Rows from block 4 of a small sound classifier, named by matrix and row number. Rows with one number belong to one neuron. Each number is 50 + 10 x the weight over its row's rms, rounded and kept within 0 to 99. All counts start at 0.
Before each neuron's rows are labels from the 100 clips, of 14848, where the neuron reaches its highest value: "responds to" is what is common among them. Only what is clearly more common there than usual is listed. The data: melodies that start on their tonic, played by one synthesised instrument. In brackets: how many of the 100, against the usual share in percent.
# fc1: MLP up (model.blocks.4.mlp.fc1.weight, 1024x256), inputs 129-171
# fc2: MLP down (model.blocks.4.mlp.fc2.weight, 256x1024, transposed), outputs 129-171

responds to: the note G# (100 vs 40); the note C# (94 vs 39.7); the note D# (77 vs 41.3)
fc1.530:42 27 47 56 55 51 78 55 46 30 62 35 55 43 54 38 48 65 57 45 36 51 23 39 48 40 37 52 52 47 54 56 42 52 22 64 46 64 53 55 73 67 42
fc2.530:32 37 51 48 37 50 56 53 38 49 37 53 63 53 49 49 63 59 28 47 61 42 66 54 52 51 67 65 47 47 53 44 36 57 40 58 56 48 63 63 56 54 48

responds to: the note A# (100 vs 40.5); the note D# (91 vs 41.3); the note F (85 vs 40.3); tonic: A# (30 vs 8)
fc1.653:52 41 62 57 49 53 52 58 55 44 55 27 59 42 43 39 47 48 60 55 50 83 38 51 58 66 51 53 45 58 47 54 48 47 26 64 35 45 59 48 48 36 66
fc2.653:50 47 43 62 55 49 41 46 58 57 42 67 70 40 66 41 72 42 71 45 41 44 39 70 47 53 42 60 29 46 32 60 28 34 62 56 45 59 61 52 51 37 52

responds to: the note D (100 vs 39.5); the note G (75 vs 40.7); the note F (71 vs 40.3); pink noise (28 vs 7.6)
fc1.690:50 35 49 61 40 49 50 56 56 60 54 58 46 48 34 35 49 79 60 48 46 43 54 51 46 41 44 62 56 51 64 55 41 75 50 38 34 52 58 56 56 60 39
fc2.690:64 59 50 50 35 45 42 54 74 70 54 50 57 42 49 53 60 52 72 54 50 51 55 51 53 28 46 40 43 44 53 52 31 53 46 55 43 51 50 70 39 52 49

responds to: the note D (99 vs 39.5); the note B (95 vs 39.8); the note E (91 vs 39.9); the note F# (89 vs 39.4)
fc1.175:55 51 58 47 54 46 61 55 51 47 66 36 57 46 35 43 46 64 44 46 46 51 47 48 59 63 41 49 55 73 57 57 60 72 46 43 30 52 54 55 53 57 41
fc2.175:52 74 44 48 33 51 40 41 58 48 55 61 40 57 44 64 57 25 61 60 60 50 51 52 61 42 52 39 38 54 63 44 41 51 37 59 55 46 51 50 35 46 44

responds to: the note G (89 vs 40.7); the note C (70 vs 41.1); tonic: C (26 vs 9.6)
fc1.593:40 40 36 45 62 50 75 45 22 36 60 37 46 56 50 48 42 50 50 56 18 52 47 34 47 39 38 43 54 39 43 51 42 47 45 61 55 60 51 45 62 42 54
fc2.593:61 74 36 62 48 57 49 54 58 55 49 58 34 52 54 77 59 32 42 52 61 51 62 48 56 62 54 38 47 46 50 55 55 38 48 58 48 50 30 43 44 52 53

responds to: bass guitar-like (78 vs 5.1)
fc1.16:50 47 56 51 53 52 62 39 24 41 61 44 37 56 35 41 40 43 49 61 29 57 33 25 44 38 44 41 63 49 44 56 52 58 50 50 42 49 53 41 49 53 53
fc2.16:47 72 46 51 42 47 51 32 67 68 42 67 64 43 57 65 63 39 47 60 60 51 68 74 42 66 68 39 44 59 29 59 54 59 63 52 53 41 33 56 42 51 49

responds to: the note C# (95 vs 39.7); the note G# (87 vs 40); bass guitar-like (33 vs 5.1)
fc1.70:53 41 65 55 30 57 57 45 35 24 46 69 49 50 37 47 60 51 43 37 53 39 61 50 61 52 53 60 62 63 44 53 50 62 54 49 33 45 58 39 54 66 58
fc2.70:37 49 46 60 58 58 55 45 48 50 48 44 39 59 60 44 65 48 53 68 37 51 51 68 49 48 55 46 50 41 32 54 65 49 57 58 57 57 31 37 64 38 68

responds to: the note F (100 vs 40.3); the note C (99 vs 41.1); the note G (72 vs 40.7); the note D (64 vs 39.5)
fc1.711:41 46 55 42 55 52 58 42 33 43 58 37 30 52 47 49 48 43 53 58 28 62 42 30 50 38 44 42 48 58 63 37 55 48 38 58 53 59 34 45 58 44 66
fc2.711:51 63 65 59 38 53 52 50 44 52 35 52 53 53 43 64 73 48 53 49 55 37 60 52 46 45 69 44 60 48 48 60 46 64 55 60 57 48 47 67 51 59 39

responds to: the note E (73 vs 39.9); the note A (72 vs 39.5); muffled (low-pass) (64 vs 11.7); rumble (25 vs 7.2)
fc1.545:55 39 41 48 37 36 42 46 64 61 46 38 54 26 57 35 52 66 55 40 35 76 42 30 46 48 43 31 52 56 50 49 57 45 56 55 53 70 49 57 64 42 79
fc2.545:61 35 42 51 34 51 38 58 65 63 38 30 49 39 51 44 58 70 57 50 35 61 54 35 38 49 48 53 42 37 58 58 50 54 46 61 55 58 75 58 53 42 59

responds to: the note D# (100 vs 41.3); the note A# (98 vs 40.5); the note G# (95 vs 40)
fc1.228:56 43 47 59 56 53 69 55 39 41 47 58 56 48 58 52 49 47 51 18 61 49 48 47 61 62 51 52 50 41 44 51 40 44 48 64 41 53 58 54 53 57 50
fc2.228:60 37 68 47 45 54 45 62 50 40 62 34 56 46 47 40 44 38 35 44 51 68 41 46 64 40 36 57 54 52 62 67 58 35 43 41 41 48 32 51 62 55 63

responds to: the note F# (99 vs 39.4); the note C# (99 vs 39.7); the note B (89 vs 39.8); tonic: F# (43 vs 8.4)
fc1.289:37 53 45 47 45 46 55 44 62 59 50 52 44 61 51 46 49 58 33 43 52 53 36 58 65 46 46 46 54 51 50 47 57 59 46 42 44 44 44 52 39 41 54
fc2.289:54 41 52 32 55 48 64 63 44 38 65 40 47 35 42 39 26 50 52 45 43 64 37 37 56 52 33 56 60 59 57 52 54 55 42 52 29 61 47 38 62 64 49

responds to: the note B (100 vs 39.8); the note F# (90 vs 39.4); the note C# (82 vs 39.7); tonic: B (37 vs 8)
fc1.86:52 56 59 47 63 50 58 52 36 45 53 31 44 53 45 61 46 67 34 39 58 47 56 45 57 64 49 46 79 60 54 37 71 57 39 40 45 45 53 60 48 70 42
fc2.86:39 72 43 56 57 56 53 45 64 57 43 49 39 57 42 70 62 58 38 51 59 45 64 56 48 67 57 43 51 48 47 42 61 56 42 37 54 42 48 57 29 47 44

responds to: the note F# (100 vs 39.4); the note C# (93 vs 39.7); tonic: F# (60 vs 8.4); clipping (26 vs 7.8)
fc1.558:46 33 56 61 55 55 68 57 39 36 54 41 43 48 42 42 45 48 37 44 40 50 53 44 75 67 44 60 57 46 54 52 48 49 44 47 33 53 39 36 68 54 58
fc2.558:47 50 59 61 27 48 30 53 56 61 32 59 66 44 49 45 76 51 39 36 65 38 54 54 48 42 57 47 53 48 53 67 45 40 54 22 56 51 50 66 49 56 55

responds to: the note D (76 vs 39.5); bass guitar-like (36 vs 5.1)
fc1.657:46 41 47 50 33 43 66 42 50 38 66 54 51 53 42 48 42 47 49 45 56 62 49 47 48 62 46 64 56 56 48 52 67 66 41 42 53 43 46 46 44 41 61
fc2.657:61 40 61 27 52 52 59 61 39 35 64 38 39 42 42 40 26 45 49 46 45 64 38 31 54 48 36 52 62 62 68 49 56 53 45 53 32 54 46 40 60 66 48

responds to: the note G# (100 vs 40); the note F (82 vs 40.3); the note C (80 vs 41.1); the note G (66 vs 40.7)
fc1.506:42 24 39 57 52 51 70 54 48 30 68 38 55 45 52 44 48 62 60 51 42 51 37 36 46 43 33 56 52 43 49 55 48 48 15 64 47 67 50 57 77 63 49
fc2.506:37 44 55 55 31 53 52 56 39 49 42 53 55 56 40 55 61 50 34 54 68 40 65 52 57 53 62 65 45 49 61 39 37 59 34 57 53 44 56 57 52 57 48

responds to: the note D (93 vs 39.5); the note E (93 vs 39.9); the note B (85 vs 39.8); the note A (76 vs 39.5)
fc1.628:53 57 52 37 57 41 57 40 27 40 68 26 29 54 45 53 43 67 50 51 44 45 53 40 56 52 46 47 65 58 71 48 77 63 44 33 49 52 50 52 59 63 40
fc2.628:48 50 48 58 44 56 43 38 74 39 37 68 63 35 56 60 59 32 53 47 71 62 64 55 51 61 59 46 37 61 41 51 45 47 57 61 50 49 50 46 37 40 64

responds to: the note B (100 vs 39.8); the note E (98 vs 39.9); the note D (85 vs 39.5); tonic: E (52 vs 8.3)
fc1.178:42 47 52 32 50 43 70 45 40 43 51 53 39 55 51 60 43 50 39 56 57 48 59 49 67 61 48 27 57 48 49 42 76 55 52 44 61 55 38 51 53 68 57
fc2.178:63 38 67 31 50 57 61 67 38 30 65 43 40 43 42 41 31 50 59 48 44 56 45 49 58 54 39 62 59 60 55 51 46 60 46 59 21 53 51 29 60 56 45

responds to: the note B (100 vs 39.8); the note F# (86 vs 39.4); tonic: B (32 vs 8)
fc1.240:49 45 65 51 56 51 61 50 22 25 55 57 51 48 40 55 47 60 43 41 55 42 60 57 53 69 47 60 78 82 46 42 63 69 52 37 38 49 60 37 52 57 36
fc2.240:42 63 53 63 39 67 41 44 49 46 28 54 46 66 50 53 74 44 56 58 61 51 54 61 61 52 66 57 59 50 43 48 63 57 52 57 55 49 41 54 34 47 59

responds to: the note C# (98 vs 39.7); the note D# (98 vs 41.3); the note G# (94 vs 40)
fc1.756:39 34 39 51 56 41 63 44 52 49 53 56 49 42 51 45 38 54 32 31 56 55 48 40 54 48 44 51 61 51 49 47 49 49 44 51 43 56 46 46 54 53 56
fc2.756:61 40 59 34 56 56 59 66 39 50 58 41 57 48 55 46 37 43 61 48 51 59 39 46 47 37 41 63 51 39 57 58 51 30 35 59 45 58 47 59 58 56 45

responds to: the note F# (100 vs 39.4); the note B (71 vs 39.8); tonic: B (32 vs 8)
fc1.767:42 38 51 53 48 59 57 60 44 47 41 58 43 46 44 29 53 41 30 48 41 44 47 55 68 43 50 60 49 42 50 56 47 47 60 49 48 55 28 27 57 44 58
fc2.767:48 57 62 47 43 49 63 65 61 71 43 39 62 39 35 46 69 67 40 49 53 57 57 56 40 62 61 44 59 46 51 61 44 61 35 46 43 51 48 63 49 43 52

responds to: the note G (100 vs 40.7); the note D (87 vs 39.5); the note A (84 vs 39.5); the note E (78 vs 39.9)
fc1.414:57 44 51 41 57 42 41 53 65 67 67 43 43 45 61 37 35 57 56 53 56 63 55 45 38 54 41 43 49 67 43 49 60 63 63 48 28 57 25 54 52 40 51
fc2.414:46 50 39 62 62 51 49 45 50 59 33 44 65 51 60 58 67 64 63 39 45 38 52 55 32 48 50 45 29 41 30 50 31 35 53 49 71 42 66 63 49 53 42

responds to: the note A# (100 vs 40.5); the note F (91 vs 40.3); the note D# (80 vs 41.3); tonic: A# (34 vs 8)
fc1.195:50 41 62 57 50 54 50 57 56 44 59 28 58 44 42 41 45 46 59 56 52 81 37 50 62 67 49 53 44 60 47 53 47 48 26 63 36 45 60 47 47 36 63
fc2.195:53 47 45 62 54 50 40 48 58 57 42 65 70 40 66 41 74 42 72 46 40 45 39 70 46 55 45 59 29 47 31 61 29 36 62 59 43 58 60 52 51 37 53

responds to: the note F# (99 vs 39.4); the note E (98 vs 39.9); the note B (97 vs 39.8); the note C# (86 vs 39.7)
fc1.110:57 44 62 41 53 44 52 55 51 49 63 36 58 51 52 39 34 49 25 43 46 63 25 55 53 50 51 44 68 70 55 54 61 57 51 36 49 42 44 59 44 48 42
fc2.110:71 54 72 56 50 66 59 62 38 48 64 35 46 53 25 44 38 44 57 58 41 55 40 27 44 53 48 60 60 55 65 60 62 65 39 53 38 54 60 40 46 54 40

responds to: the note B (100 vs 39.8); the note F# (91 vs 39.4); the note C# (83 vs 39.7); tonic: B (36 vs 8)
fc1.411:56 56 62 45 63 48 52 52 38 46 52 32 41 53 46 60 45 64 37 37 60 49 57 44 57 64 47 45 75 62 58 36 72 55 39 41 46 43 53 58 48 71 45
fc2.411:39 71 45 55 56 55 54 45 66 58 44 46 42 56 44 68 63 57 36 51 58 49 62 58 49 68 60 41 51 49 45 45 61 55 44 38 54 41 49 56 29 44 45

responds to: the note E (97 vs 39.9); the note B (89 vs 39.8); the note C# (80 vs 39.7); tonic: E (41 vs 8.3)
fc1.384:42 52 53 44 21 43 63 47 33 33 51 56 57 49 39 58 55 39 21 33 53 49 53 52 84 52 53 57 64 49 47 58 55 41 48 44 55 47 49 43 49 60 57
fc2.384:41 47 34 54 59 52 57 41 42 47 52 39 46 51 59 46 66 51 61 76 28 31 49 64 45 40 43 52 20 45 47 40 51 55 55 53 62 58 42 48 69 45 41

responds to: the note C# (97 vs 39.7); tonic: C# (32 vs 7.7); bass guitar-like (28 vs 5.1); tonic: F# (25 vs 8.4)
fc1.46:52 53 49 64 41 55 64 53 34 17 50 56 54 41 33 40 59 42 53 34 44 44 44 54 66 41 49 60 58 51 47 59 50 50 53 57 46 71 46 33 57 68 50
fc2.46:46 57 39 52 54 47 57 40 58 33 47 54 48 50 50 51 56 42 51 56 55 41 49 65 68 55 52 47 42 58 46 47 42 42 48 50 63 43 55 30 45 40 59

responds to: the note C# (98 vs 39.7); the note C (82 vs 41.1); the note G (78 vs 40.7); tonic: G (42 vs 8.1)
fc1.329:50 48 48 43 42 51 46 34 51 34 54 67 51 51 53 39 51 41 55 58 58 48 57 56 50 50 53 64 49 62 45 49 71 76 52 53 39 60 38 31 46 37 49
fc2.329:63 36 58 27 49 58 65 59 42 25 66 41 50 42 56 36 39 36 54 47 43 66 37 46 64 49 37 57 59 61 52 57 55 50 51 62 27 60 45 30 63 50 55

responds to: the note G (100 vs 40.7); the note F (98 vs 40.3); the note D (89 vs 39.5); tonic: G (52 vs 8.1)
fc1.239:56 36 41 55 62 48 52 60 40 54 71 26 43 47 59 42 42 78 61 53 29 49 40 49 47 60 20 59 52 46 52 52 44 57 47 48 28 54 51 51 70 60 36
fc2.239:43 50 42 57 65 45 56 51 42 69 53 50 41 53 64 55 62 53 48 51 40 60 42 58 46 38 65 43 63 38 55 56 66 52 69 53 56 56 51 55 52 39 42

responds to: the note F# (100 vs 39.4); the note C# (71 vs 39.7); the note B (65 vs 39.8); tonic: F# (39 vs 8.4)
fc1.507:35 41 28 37 61 35 66 26 60 51 65 52 59 49 58 54 47 49 24 51 42 55 52 51 54 53 46 39 51 41 41 44 57 48 56 47 47 48 30 48 57 36 68
fc2.507:57 37 57 28 52 50 62 64 38 35 68 40 44 39 45 40 27 46 50 45 47 63 40 37 59 49 35 59 61 60 61 51 55 53 40 57 27 56 44 37 64 61 51

responds to: the note D# (96 vs 41.3); tonic: D# (38 vs 8.2)
fc1.688:58 52 57 59 57 62 64 65 44 32 58 43 51 44 33 40 53 54 53 45 52 54 33 43 58 56 43 62 67 40 68 67 48 43 34 61 32 67 51 35 59 70 52
fc2.688:50 58 46 57 54 42 42 41 59 48 38 65 57 49 51 51 59 49 48 55 65 35 55 69 57 57 60 46 33 63 35 45 40 55 57 42 57 43 58 46 37 37 45

responds to: the note G# (100 vs 40); the note C# (87 vs 39.7); the note F# (69 vs 39.4)
fc1.758:36 24 41 50 55 47 77 53 47 33 70 37 55 44 54 37 47 61 56 46 35 50 24 38 48 39 37 49 50 47 52 51 44 51 19 64 45 64 50 59 73 67 42
fc2.758:34 39 54 48 36 54 57 58 32 47 42 48 57 55 45 51 63 57 30 46 60 42 62 48 57 54 64 65 48 47 61 42 38 59 35 62 51 49 64 62 60 59 47

responds to: the note B (100 vs 39.8); the note C# (89 vs 39.7); the note F# (86 vs 39.4); tonic: B (33 vs 8)
fc1.273:42 53 58 50 60 52 59 51 35 52 47 31 43 54 44 60 49 72 36 32 61 48 59 50 64 65 53 49 77 51 57 38 61 59 32 41 44 43 55 60 49 72 45
fc2.273:45 70 47 55 62 61 58 48 63 51 51 47 34 59 38 64 62 55 41 52 58 47 61 57 46 64 48 49 49 47 47 49 61 59 38 34 50 42 44 51 32 43 43

responds to: bass guitar-like (67 vs 5.1); piano-like (28 vs 5.5)
fc1.93:50 37 51 43 52 36 57 28 28 40 55 38 45 51 41 46 41 45 42 56 47 46 56 34 48 42 39 42 49 50 46 38 67 52 46 42 53 57 54 45 56 40 60
fc2.93:52 68 43 48 29 55 42 19 52 53 35 68 40 58 55 55 61 33 55 62 55 42 48 56 43 31 58 48 47 59 51 49 48 61 71 51 59 49 45 47 33 57 36

responds to: bass guitar-like (66 vs 5.1); piano-like (31 vs 5.5); tonic: D (27 vs 8.2); tonic: C# (26 vs 7.7)
fc1.597:46 37 55 39 45 33 54 22 27 43 48 41 45 53 43 45 39 47 31 46 56 47 59 37 45 47 42 42 53 52 50 37 67 54 48 33 55 51 54 54 53 48 56
fc2.597:50 57 50 46 30 52 40 19 44 49 33 63 36 59 48 51 58 45 54 62 46 37 46 55 41 29 54 54 53 59 62 41 46 62 70 44 60 46 54 46 36 54 31

responds to: the note G# (100 vs 40); the note C# (89 vs 39.7); the note F# (73 vs 39.4)
fc1.55:43 22 43 52 56 50 74 56 49 31 68 34 56 45 58 34 47 56 53 48 36 53 19 38 48 42 37 50 50 48 50 54 44 48 23 66 42 61 49 53 74 65 45
fc2.55:34 42 52 51 35 55 54 53 38 49 36 57 57 56 42 54 62 57 29 50 64 39 66 52 53 52 69 63 49 47 58 41 39 58 39 57 56 45 61 58 54 56 50

responds to: bass guitar-like (78 vs 5.1); the note C# (74 vs 39.7); tonic: C# (32 vs 7.7)
fc1.418:50 55 50 45 48 53 68 37 26 34 61 50 36 60 46 46 48 42 33 61 37 50 45 47 62 36 47 46 65 52 40 55 57 55 51 55 38 46 36 38 48 66 57
fc2.418:51 63 44 54 52 54 55 40 65 50 53 41 62 50 64 52 70 45 55 73 47 55 48 71 50 55 63 35 36 45 31 67 43 46 51 69 60 41 47 45 40 40 63

responds to: the note A (100 vs 39.5); the note C (91 vs 41.1); tonic: C (34 vs 9.6)
fc1.582:37 42 28 34 59 42 62 49 64 44 63 54 48 56 48 43 20 41 53 60 53 55 48 45 42 42 39 57 48 40 46 41 58 52 45 56 57 53 23 42 41 45 57
fc2.582:58 41 56 26 52 52 64 63 38 34 68 38 48 43 48 42 30 42 51 48 47 66 40 40 60 49 36 61 60 60 56 55 57 49 38 58 28 57 42 38 64 60 49

responds to: the note C (100 vs 41.1); the note D (98 vs 39.5); the note A (90 vs 39.5); the note E (83 vs 39.9)
fc1.272:50 55 42 56 32 47 44 52 59 56 57 57 32 41 42 55 51 45 53 60 46 47 53 52 55 39 45 54 58 46 56 51 63 51 46 47 39 60 13 40 54 51 51
fc2.272:49 60 56 65 33 60 25 39 47 53 34 56 56 53 56 67 68 45 46 29 49 64 56 43 35 60 52 46 48 56 53 47 51 41 57 45 70 45 53 68 46 47 42

responds to: the note B (100 vs 39.8)
fc1.751:40 58 45 60 48 41 54 48 54 59 47 51 35 53 34 61 48 67 41 50 52 52 59 40 60 64 50 42 58 39 35 36 50 66 35 45 48 51 52 62 50 62 56
fc2.751:58 45 55 33 53 51 62 59 42 33 66 37 42 36 39 41 31 50 53 46 46 62 42 36 56 51 32 61 59 61 61 54 54 56 40 53 28 58 46 37 63 64 47

responds to: bass guitar-like (74 vs 5.1); tonic: C (25 vs 9.6)
fc1.73:48 57 41 52 45 45 58 34 32 50 57 54 29 59 39 57 47 43 40 53 30 58 50 21 50 34 50 44 60 47 44 49 54 52 50 52 45 47 47 50 46 60 55
fc2.73:44 67 44 48 50 41 53 44 60 65 54 60 68 44 64 66 55 44 49 64 50 51 64 71 46 72 64 36 41 51 21 57 50 46 58 59 49 35 40 57 47 55 52

responds to: the note D# (100 vs 41.3); the note C# (76 vs 39.7); the note G# (72 vs 40)
fc1.534:39 34 53 53 59 48 45 47 41 38 55 46 38 51 46 43 22 71 45 39 41 49 39 50 50 43 30 65 57 47 66 49 41 45 49 32 52 43 61 35 49 43 45
fc2.534:43 52 43 67 75 56 54 52 53 56 42 56 41 59 46 39 39 64 38 59 48 45 51 58 37 50 66 46 54 36 40 55 44 47 52 31 68 41 67 44 33 31 43

responds to: the note G (98 vs 40.7); the note F (87 vs 40.3); the note D (77 vs 39.5); the note C (73 vs 41.1)
fc1.13:56 51 53 46 58 40 40 53 60 62 61 52 47 42 54 49 40 45 54 49 57 58 55 53 47 64 44 40 41 67 42 43 63 54 61 44 31 51 46 48 49 29 55
fc2.13:35 56 46 56 52 53 64 48 39 50 31 53 64 57 55 67 66 51 49 54 45 42 50 54 56 50 67 41 50 39 37 39 39 33 47 70 74 48 57 67 50 60 49

responds to: the note F (100 vs 40.3); the note C (99 vs 41.1); the note D (75 vs 39.5); tonic: F (52 vs 8.5)
fc1.132:41 46 48 52 45 56 64 41 36 44 54 48 21 55 45 53 48 45 44 55 43 57 48 33 57 39 46 49 56 42 76 36 59 51 38 61 49 56 33 40 58 53 73
fc2.132:40 56 57 46 57 42 43 48 51 66 29 52 46 52 47 57 60 59 64 49 51 44 53 43 41 38 64 38 53 50 50 38 33 56 52 59 63 50 52 72 35 41 48

responds to: the note A (100 vs 39.5); the note E (93 vs 39.9); the note B (92 vs 39.8); the note D (83 vs 39.5)
fc1.0:47 44 40 51 45 52 40 51 63 54 57 61 47 55 49 19 31 44 51 51 57 80 31 51 52 33 44 54 48 40 48 52 54 46 51 44 32 56 26 31 46 40 75
fc2.0:48 50 38 59 74 54 26 49 68 66 46 54 48 54 41 38 47 54 54 47 55 46 46 44 43 45 40 55 44 49 52 39 57 27 42 22 54 46 40 62 32 35 65

responds to: the note C# (100 vs 39.7); the note G# (81 vs 40); tonic: C# (32 vs 7.7)
fc1.515:51 51 53 51 44 58 57 42 41 27 55 51 45 51 56 18 58 47 48 63 37 57 36 54 78 39 54 62 54 66 48 60 51 64 54 62 34 57 47 31 53 55 45
fc2.515:48 61 63 61 56 52 39 45 58 48 55 51 46 65 60 46 70 48 48 65 47 54 48 60 60 42 71 41 49 46 31 53 45 41 57 59 54 33 54 43 29 33 69

responds to: the note G (100 vs 40.7); the note F (99 vs 40.3); the note D (95 vs 39.5); the note C (69 vs 41.1)
fc1.762:58 36 41 54 65 49 48 61 43 56 74 27 42 48 60 39 40 75 61 54 29 47 41 53 44 56 19 59 52 43 52 53 50 55 46 44 33 56 47 44 70 55 35
fc2.762:42 49 42 57 63 44 55 50 40 70 51 50 42 53 65 55 62 55 46 47 40 60 44 55 45 40 68 40 64 39 54 55 65 54 72 53 57 58 52 57 54 40 43

responds to: bass guitar-like (73 vs 5.1); the note D (65 vs 39.5); tonic: D (31 vs 8.2)
fc1.492:55 35 65 52 44 50 57 44 33 31 47 54 47 49 34 31 46 55 38 39 60 45 52 55 55 53 46 56 67 66 53 51 75 66 49 31 43 56 56 40 51 53 50
fc2.492:38 53 52 59 26 74 51 36 48 39 31 58 53 59 47 46 60 36 53 63 54 46 44 71 59 43 54 51 53 44 58 52 52 60 52 56 68 49 44 39 46 52 56

responds to: the note B (100 vs 39.8); the note E (93 vs 39.9); the note C# (90 vs 39.7); tonic: E (34 vs 8.3)
fc1.53:48 54 56 43 59 53 54 49 24 44 45 33 32 56 45 59 47 70 35 41 49 35 54 40 59 53 47 48 73 50 75 45 67 48 42 28 58 46 59 54 48 73 37
fc2.53:42 69 41 75 43 55 34 41 70 49 43 64 55 52 51 68 66 38 55 56 61 48 58 59 56 63 60 45 40 51 39 49 51 40 55 49 62 41 58 51 23 38 57

responds to: the note A# (100 vs 40.5); the note D# (100 vs 41.3); tonic: D# (30 vs 8.2); plucked string-like (25 vs 5.1)
fc1.487:46 46 55 59 54 52 51 55 55 48 52 28 58 40 41 36 43 53 58 49 54 80 40 50 59 66 51 56 46 56 50 56 48 50 21 60 40 47 58 54 47 39 61
fc2.487:51 59 51 64 50 52 38 48 62 62 38 66 65 39 60 43 79 38 74 44 48 48 37 63 51 50 48 59 29 46 31 67 23 33 59 59 46 56 61 53 42 39 53

responds to: the note G (100 vs 40.7); the note F (99 vs 40.3); the note D (76 vs 39.5); tonic: G (47 vs 8.1)
fc1.187:57 37 42 62 63 45 54 60 33 52 67 33 42 48 57 41 42 82 58 45 29 49 42 50 50 58 20 59 55 44 53 54 42 57 43 48 29 52 52 50 71 64 39
fc2.187:43 52 42 58 64 47 55 54 43 71 53 50 39 55 61 53 58 53 50 53 41 56 40 59 49 38 64 44 63 37 57 56 67 55 66 51 54 54 49 55 49 37 41

responds to: the note B (95 vs 39.8); the note C# (73 vs 39.7); tonic: B (41 vs 8)
fc1.478:50 55 46 48 46 28 30 39 55 59 43 42 57 66 67 65 50 51 42 51 50 52 55 35 52 63 55 18 53 44 29 42 49 58 55 46 61 36 60 67 41 47 46
fc2.478:57 40 54 27 53 49 64 64 40 36 69 40 44 40 45 42 27 45 53 47 46 63 38 37 58 49 35 59 60 60 61 51 56 51 39 59 28 58 44 36 63 61 51

responds to: the note A# (100 vs 40.5); the note C (87 vs 41.1); the note D# (82 vs 41.3); the note F (78 vs 40.3)
fc1.488:46 43 61 54 49 50 51 56 57 51 60 28 58 47 42 44 42 45 60 55 52 81 37 49 61 65 48 55 43 58 48 51 47 49 23 64 36 43 60 52 46 35 64
fc2.488:52 47 45 63 52 51 42 49 58 56 42 65 72 39 63 39 74 42 71 46 40 44 39 71 48 57 45 61 29 48 31 60 31 38 61 59 42 59 59 51 53 36 54

responds to: bass guitar-like (43 vs 5.1); mains hum (33 vs 7.3)
fc1.536:55 48 54 62 57 56 66 61 37 28 57 51 55 43 20 50 52 51 52 36 43 45 48 49 59 56 40 56 71 45 56 57 54 45 37 53 43 66 50 34 53 67 48
fc2.536:46 54 42 49 51 40 55 37 47 42 44 57 63 44 57 56 55 46 49 50 58 36 53 65 62 58 54 48 44 64 44 46 44 48 52 49 59 50 52 47 48 52 44

responds to: the note C (98 vs 41.1); the note F (89 vs 40.3); the note G (73 vs 40.7); the note A# (72 vs 40.5)
fc1.471:52 50 65 52 37 56 39 55 59 60 48 57 49 32 45 41 55 44 60 63 55 67 47 54 53 60 51 62 48 74 54 45 52 57 55 63 41 59 42 36 49 33 68
fc2.471:42 46 53 45 65 47 56 53 40 47 42 30 63 56 71 63 48 55 36 49 43 50 51 55 52 71 58 24 47 49 35 50 47 41 55 52 68 33 67 59 42 41 45

responds to: the note D# (97 vs 41.3); the note C# (95 vs 39.7); the note F# (88 vs 39.4)
fc1.356:48 34 53 42 62 52 60 56 62 56 47 55 42 52 56 35 36 56 44 35 61 60 33 30 44 53 44 57 48 48 56 44 37 51 35 64 24 44 51 50 47 55 57
fc2.356:66 42 56 55 62 74 56 78 48 46 44 52 36 66 48 44 53 51 47 39 55 45 43 40 47 48 53 68 58 32 57 59 43 53 48 58 47 50 65 50 54 55 40

responds to: the note D (100 vs 39.5); the note E (88 vs 39.9); the note B (74 vs 39.8); the note A (72 vs 39.5)
fc1.641:52 42 54 57 27 46 49 53 56 52 50 51 46 43 28 35 55 71 56 58 41 48 52 51 49 40 48 72 55 54 74 52 52 73 53 41 44 54 54 50 57 68 42
fc2.641:49 58 45 45 26 46 44 47 70 69 47 55 48 56 45 57 60 57 58 56 51 47 63 49 52 36 59 32 43 43 59 48 29 64 48 46 52 43 59 67 34 53 39

responds to: the note D (100 vs 39.5); the note G (90 vs 40.7); the note A (84 vs 39.5); the note C (70 vs 41.1)
fc1.292:52 41 58 42 26 32 49 30 55 48 45 56 46 42 35 53 51 39 58 52 57 60 59 42 45 36 52 51 44 70 69 28 63 63 53 54 52 54 42 58 51 45 56
fc2.292:51 56 48 68 34 55 50 48 58 59 40 65 48 64 52 44 66 59 54 52 34 38 57 60 52 30 68 38 52 34 40 59 29 66 64 34 55 37 53 52 39 49 37

responds to: the note G (100 vs 40.7); the note F (88 vs 40.3); the note D (85 vs 39.5); tonic: G (55 vs 8.1)
fc1.724:58 37 44 61 62 46 57 59 38 58 71 29 44 46 58 44 41 77 58 45 32 48 41 49 47 59 21 60 54 47 54 53 45 56 44 47 26 51 54 54 71 62 38
fc2.724:40 51 45 59 60 47 53 52 42 68 52 51 38 52 59 53 64 52 48 48 40 57 41 56 47 32 63 45 65 38 61 55 65 53 66 51 56 56 49 57 52 42 45

responds to: the note D (100 vs 39.5); the note E (81 vs 39.9); the note A (77 vs 39.5); tonic: D (50 vs 8.2)
fc1.562:52 34 56 62 30 49 51 51 55 47 54 49 44 42 26 30 53 67 58 58 36 49 51 50 46 37 46 69 54 60 74 54 55 75 52 45 41 53 50 46 56 63 45
fc2.562:49 58 50 50 29 45 47 49 70 69 50 55 55 56 47 56 57 59 59 62 45 43 66 56 50 35 60 35 47 42 49 50 34 65 50 43 52 38 56 66 38 48 38

responds to: the note F# (100 vs 39.4); the note C# (98 vs 39.7); tonic: F# (66 vs 8.4)
fc1.182:51 26 62 52 48 54 63 60 37 36 46 50 44 48 47 40 49 48 30 34 48 48 58 50 72 69 48 58 52 45 52 53 43 48 50 42 33 45 45 31 66 53 59
fc2.182:47 50 61 63 31 50 28 54 55 60 35 54 63 49 46 46 73 51 37 44 61 37 55 53 46 43 53 45 53 46 55 67 54 39 53 18 57 50 47 64 52 57 55

responds to: the note E (100 vs 39.9); the note D (87 vs 39.5); the note G (77 vs 40.7); the note A (76 vs 39.5)
fc1.279:55 46 54 59 52 58 60 59 52 44 74 41 36 50 32 47 45 38 46 56 47 60 47 46 57 52 36 55 63 37 63 65 73 45 35 52 33 58 31 32 63 50 59
fc2.279:52 58 52 56 46 37 26 46 47 49 40 58 52 52 69 61 67 49 63 59 58 41 52 65 62 50 67 40 39 56 43 46 47 47 66 51 63 44 63 53 37 41 42